{"model": "image classifier", "dataset": "scattered letters and digits in many colours", "train_examples": 97500, "image_size": 48, "crop_scale_min": 1, "horizontal_flip": false, "translate": 0.06, "cutout": 0.4, "targets": ["largest"], "num_classes": 36, "arch": "vit", "norm": "layernorm", "norm_position": "pre", "activation": "swiglu", "mlp_ratio": 2.67, "head_dim": 64, "fused_qkv": true, "bias": "all", "qk_norm": false, "parallel_block": false, "inner_norm": false, "moe": "soft", "num_experts": 32, "moe_every": 2, "expert_mlp_ratio": 0.5, "slots_per_expert": 2, "shared_expert": false, "patch_size": [6, 6], "layers": 8, "width": 128, "positions": "learned", "pooling": "class_token", "mixing": "mixup", "loss": "cross_entropy", "head_dropout": 0.1, "residual_init": "none", "optimizer": "soap", "beta2": 0.95, "lr": 0.0032, "beta1": 0.9, "shampoo_beta": 0.95, "eps": 1e-08, "precondition_frequency": 32, "max_precond_dim": 1536, "one_sided": false, "adamw_lr_other_params": 0.0022, "grad_clip": 3.0, "steps": 11200, "batch_size": 384, "epochs": 44.1, "lr_schedule": "cosine", "final_lr_fraction": 0, "warmup_steps": 1120, "weight_decay": 0.1, "adamw_weight_decay_other_params": 0}
Rows from block 4 of a small image classifier, named by matrix and row number. Rows with one number belong to one neuron. Each number is 128 + 24 x the weight over its row's rms, rounded and kept within 0 to 255. All counts start at 0. Numbers have three digits each.
After each neuron's rows are labels from the 100 images, of 14848, where the neuron reaches its largest size: "colour at peak" is the nearest of a few named colours to the mean colour under the peak. Only what is clearly more common there than usual is listed. The data: scattered letters and digits in many colours.
# gate: MLP gate (model.blocks.4.mlp.gate.weight, 336x128), inputs 0-127
# fc1: MLP up (model.blocks.4.mlp.fc1.weight, 336x128), inputs 0-127
# fc2: MLP down (model.blocks.4.mlp.fc2.weight, 128x336, transposed), outputs 0-127

gate.112:138141102215113118102121129167127129100101160138125114088121118142113113187148106099133126113100100128110090138087119136160113140131113129127129143131149075123136113105168111135179097117159161099117110122154141132094135092156140097132125152145147090118171129131145151129140063107163106125125133160161158141139114181139131122108143126148124141142155150134116086139135140135095133084128
fc1.112:105138096080126120149160088118146153117153163112140138144136136155135102096114138161103105143140132082120149136146121118068120111140144166093141107163128165110120141139110122158118150142091094114127172133147138134127159130128142179122127125108124149137120112093110130059136141069088156097132190144135114127145165149088128137098142142139139124115119093099108130157136127154108103163167
fc2.112:177155115161152147159123127147116149070177093118138165145122100107115154118136120136121093099143107117121140098137131122094151144136135159104121112087134136099141129146119121161161171142164077125095160125167134153080145120134129128148109122143152161130119133176119123155124138134159096140147125136132115150132158136141138134105131135129158119143163136196160165129182183119169129130144
colour at peak: grey

gate.9:161098165143112134137175118114155149123146113135157127118135172179121113118104108138117130184121135182114120102097167136153120138136076114111141098096123130110171090162150115123149077107112142143131126132117137076145128119109107144111156129132152123085106096169128131106127126113130152154100136118076110093147153108135090130139163135103115070144150179114132121094137139142131156115126
fc1.9:159111161104138154130146132159126095127124128110116089141169166128112190083133104152132127130119125167098100109153118123114142127086117114115123157100120097139121088102136117109107173132173117080106085097135130132123148063118133098161126131146137150132095138129120136103128123097155119116120136130155142108181114142101104143140178114108161110137114183137129141168160126165138153153103
fc2.9:134161141089130108153108131153130105137145144136160147152137094124154114143141110130137091097178107157088129162133138123163153183131153097128156120120083104099137127112143133143146131148108141102121106134135149157138100166084157089127126142133130138091175095116162109150123113134166084143093153122124148119116145174107172099106110124181124142140127096129074114176120094138136145116115
colour at peak: grey; brown

gate.234:126108129096122176168112128126169120074167117125155104155145142148158147106082116132133090105132102139097133127143150080145130092129155142136143131143120170145144121121115093123101153101109099130116163144123095111126147166147134170076130134126144118131084118167122091174172120119149142123133164129105146119110148106138170129068105121112111129112124147131137095146100114113098120088170
fc1.234:129165136108093128133172121143119122113117122151144103129133123129108094124116112158096109123115131131109122140116127068122112143124145135094151127122200118157113179125064092089133166146106173102149127134142131122159154168100095149120106108146150127175117125177086143127115148112118115148133134128154150097115095142112150172161074148109131151094147105103121150154133142135130079132117
fc2.234:144117148099132137194147124156097150131157113183144091130134167146104090106130122144143090127128166136115123116091155110140129140095138119105203117137132099165085105115132093131125148142071135154134144145120105127135103164119127101168091133142147117136139107124168163116127079136127129154140176124101138123087117134160126135106073135129149127112114091125115112176124126103114124137120
colour at peak: grey

gate.317:141115108101120137119161134123136133141111153113145085115097137115153128133104146118098124137125178116079153161133100144115158154162082111148087104114109141146153129093121167138181083136186139123118153139104137123124104130181170126168093136121070106119105144112116117151163151126122092159156129157116153138112184146112132114115155110145137106095145141153125117159147123177119126136121
fc1.317:086174132109135155137124128111168164166149102144122141167105122150092090133144085110127125127122091137157131142166146110118130117131132082124145144111172132125132155168134116136134125139100139158128130124129138124104103123120151176131088155119156123130132105107136180100160092147146156127127160115114087110146109111093112166112113152113060165143132100106145142090103158086092155099147
fc2.317:182150158113102110175123146171128091130172152126143163150131147129115118124154155137150123146121132116139152111130117125141118131165099185121086133121119112093143144156106112153089125146121123147160155140137147169086176148098147099142194108119142128093106130123114141108167146137142116094081093159108120142100159127117160159107150111130132120153125095159157098131122126115132098093092
colour at peak: grey

gate.158:148136117172166173134126136110118129149129120134102141109149138130151152127152179148137130129096119119128113189159101141100132122148116158127118131171124084088127115111160116099172139145116098111164112115120124130141135121146158123139111142093130101097109105164163121087154139106223132135174082148099126118113120158135099113123170123143106140160152122138163145120091123096142118142144
fc1.158:075147126115106100090125144119138106112139117134139096127103163138156106128134117085099150124160119101130092173104101146128172143085096084101111144143130120133129092116085135141164111184131142093153141111084115140133106166111140149100134151110160112129137160153119149101125080145164132150108104146136135139098155128135172110114128193149147111115131097148126132128098100130113101109163
fc2.158:131063095117128099097144145152171119135085142125108137090137142089116116116115136126153097111119079117148114092087160078125084129126098181094153132105150114186108132131139138109137144131120119106089148160114143151102129099160115151148171120113156106104111142120087111159129139145151128159084122122134118096158098121151126147168114117127162128136081135110127134135089129128115096115118
colour at peak: brown

gate.281:119138165148165173119182130135091117123175112118126125179091106168107114097147127112114134104161095121121133085147064108126101140109080174143128119055089074122127157137144080135163118126153080135129129178138155123137104136181136148124129141125134126116115139133122101131130156168120131122125124123140116116152123153129163106118134159123139139116104129103127106150135142117135142137105
fc1.281:135079135096123139119139140170144121138127129107120148132102139120127110147157159116134132146139151114102129173112174127127124117157103104121093150160113101113153117130120105138108128175129161121120197080127087107117117120085110133110134078136133128166154126134102135125133095138137155096110107145128160158121120152141115153121076155084068128122132179096068119100148090119131150151137
fc2.281:103150072161096167114099117104132158112138094097151115138119137150129121104091078154153138106105168173157107160085098186135106119117142146127129134168115126126134134122123122143133155129135184152129080174092135140131157108137108119127119094140120158146165147140181119103118113134145116171093126117138160090125121154105111119134144104172123134164134121106082136122147118153132121120143
colour at peak: brown

gate.287:151121126200113155134144121148125138122103137127137099166144103154119116140077115156185093151107110110095131127128109168094125131158127159162142091104123108094114107148192118137139160106149076111162134101119150114128129078169126082138157147136125104111136108138155099143185126113127114134133144129159120118121150108135122113107145114136096113131163176177121136126157107140146136139142
fc1.287:150137145124104142123170127125117139181135142121140133130103118106107095088144154093125114150129135107107127112138160164144072153168082163182146141105109111118143142064113131135084116120158133133153165096123099146152138153115137151094152134177121113124157111078135170113145119127126131111118138109095116117152103122163143160132096138139126117174085151109102134150114131136074157145119
fc2.287:135097135099132123143152094148168096129106095144122156148126117099161122172101112142168133176063097166142153142088123118143108125152153103103135097133122167106101129126130118169143137116112128098094140171120154129105162079151145140152106143116142111118124112132111119140139089077112140149126104127124101147123127122164087090191101136099101138165154122120163149125109123154115110134110
colour at peak: brown; grey

gate.68:116138100196119131103131123153172070139086134142108120110099108176151132146117149137196134051140137124101116137159117143172133130148134110118114138120083124151131134117165141187136086102100138124181128119127119140140119117108110115109149103117142111121153146113134126143140109124142140143117112158134138105183128174117137093153142111133149110114131136095093099125101095110103122153131
fc1.68:083129095143120135139133120130125135160135108133160072088148095141120155108148119120171154096136149083149091133117111110117149098141124120126138124140142141103121166115103148123176146107122180078163099140167187132126114125098064132117141123093160122163131127151133104122116090133163118142145154131093133122145138131110096110077148103128119139123108097138107160165102099135130103151096
fc2.68:110102128120147112050182080123118123114145128164090135128130121118131135078071151177095121118133125138131166179183146133160125123133101141130125127120138077170171130100152086095136190121151102150132126132131114098103124094136176119115134153138142133157143131117126124131103094144127106114120172170159116128132120103116123154126146134119121140119155145133139108142137109113099126143115
colour at peak: grey

gate.183:105152153150104114132106125155116133122097164103176084088136111152132149136114113115106128138146123159152174140094078124116121142132102158155119157112115144205122108127120126113163135143107099143145143150176131135145135119106092157130128129119115149156101113105116126117109163079131183108149138095124093130107088108109131120163142166145107152140147127111171158145124155097103141077131
fc1.183:094109100112137105110115084157143151159123117161124120155155152120119119135116105115128103110129163128146097168144153075146160146097145133103139128147128117064109168124099131112152120143130165138123147106087161141118119110117167123123120172140132104137104091105139161117127169112129092105114134126206102128109135137116117113108111085139147153170160144089096146097146117168115129151094
fc2.183:116141092142121160161114142115180116091105107083134158149120119155151133092156157147138149104083087110104122142111081150116123115092129137110137100194134146107135108118126124126113118123124183101086144126147118131106085155128147149085100105120124172138146098115149125128143103154105158121112109104136121156121116115164093164165110128144137139160168137143073137134156138124097113098142
colour at peak: pink

gate.257:148149136087091127161172141141122098119123122134102113106118129171186133116157117117119187151142163165138104138129137165105086129189120113153130134149093091129122105113124169135117110148141132124134136156123103152172118084180142128120078110107120179150145154153134160102126117147150130120110147104136091081148142127118118106153124112124094133149142115113152112097155155123106106156149
fc1.257:168090126125099147065172146138108108142141117129158141115105133166150160135099135095125109128109112082170128143135066097107102129142071126132130136140157107171153124134144180160103132156155159135102103117120113127115131067142158125187113155117143126122096127141132128131114067131158137130113142151125085119119122121156135118160111124164149155138147132118126182131139128123145125122129
fc2.257:140135115124101134169138090097138146151098097121122154105141122150124137112168157113089134123067139142110113136162126069105156128162154110167104139086146149113108134095155123121146119112134096111147142148103166150161143138138120151103142133148124069169130122155150112111109144143152088122111142144062184119140107139067105122145121165095112112126146142116142142135127162145131110154136
colour at peak: brown; grey

gate.284:144099104103110144112143132115121100140138150163147127113161128125137117102132132131071178087117128108107147125119129117113140112138118145119112129135163123127141110132143126113153163154127190174059067161110146076132101106140108113136140151145142116125107120166097105122167111084153139127082130173119109096122124128134117149154161074109118094135117157161125141132138134140168173133120
fc1.284:161133140130149101138132100150098109109148099147143112126160091101149103129104142168117130145119171158137108141129120132135104120146134111137112093155104098107135108083116129160128102153199139124105123081162121106164098139146151117108123132141087134176158132110088101171091123090082102108132144144113138123138127093106139141129143127160117097122127063116157089136110126154162091149139
fc2.284:076146102144142182128121094117141102099133097153150164117099103142124120150152100121101111139072133152119109098131129110080134154149163130080108165137101160139114099120095116095119115142113127152147195137120151115140123182114123147136083122117142117094119096083158105135165171153129127129121154152131174112131137139156152111078144149132112147112136169118154124126116114137136129105120
colour at peak: grey

gate.301:075095108109136137146144086119128119132117143167157094134127123164133099113074147148113132101159150142124123120133088109127139107132153152105168100114126124109101129148053158159168118099125158104094074121121130133127123151126152164105108155085153124148122186140145137141156115124130167154126109117149121131096138137125148098101091147102165149098120113141086110108092132150130132096144
fc1.301:144121141122121111122127112126115061107157130127117156168137104102139122152162159138112106136167123136135120123116159121119132161111094140150127151159137131122111088109106119095073138128125110118118175154108064101140101093148128119135141165162113096139155087159075156139116123150109154096136126097153123121101116101183143160155086130140115107159087144140149123127170126136145095163139
fc2.301:108159113136127172158100141133124089099147121119171154113108158107134116076124110141126125121138172179130110120158147114125104119116118142129123137127098098095092149149121115173130088132136122147165109124145121081142148116097119108104126105130147147091086139110122147103138081124093114112126096133097078080137109110101110111062118138144139137085138121103119071132111146081099120121131
colour at peak: brown; grey

gate.246:087120144132147136129157104087145091128139123088138155135112139152085115150127149137132125141143115091144113129164140140131159137115109112119154134106121175101166154115187148106113097076131106123142145125115115111102109174120140138144170119155105123112135183148107090170147120115117137148083172155104096146081136140133141104077159109147117148100158097094107129148133122086149138139108
fc1.246:128097145121142172156155075068146109120110073123113178159113143169126122147126145173127131134158097117147100112157102126142142103108077080105149141112143172093170111145131143129124127087149135157127110121143127125134159173093144118118146121114099092120095140145118108192140145103107132173110103131154125122135117131143123129114122094128155103132114124123107152132166138106098133118161
fc2.246:176139154158115153084144139160136064136113109130156111163133158165153133140163138093159135121126121105117145068127135137151140135145123124125109088155147137157093132093087129136135107137126121142088117110144114127121194149111100108175114151129144063133144120130168171130148099131144169078152125118126113125138126107107146138134118107126145099121138156124119104103103124132134170120179
colour at peak: brown; grey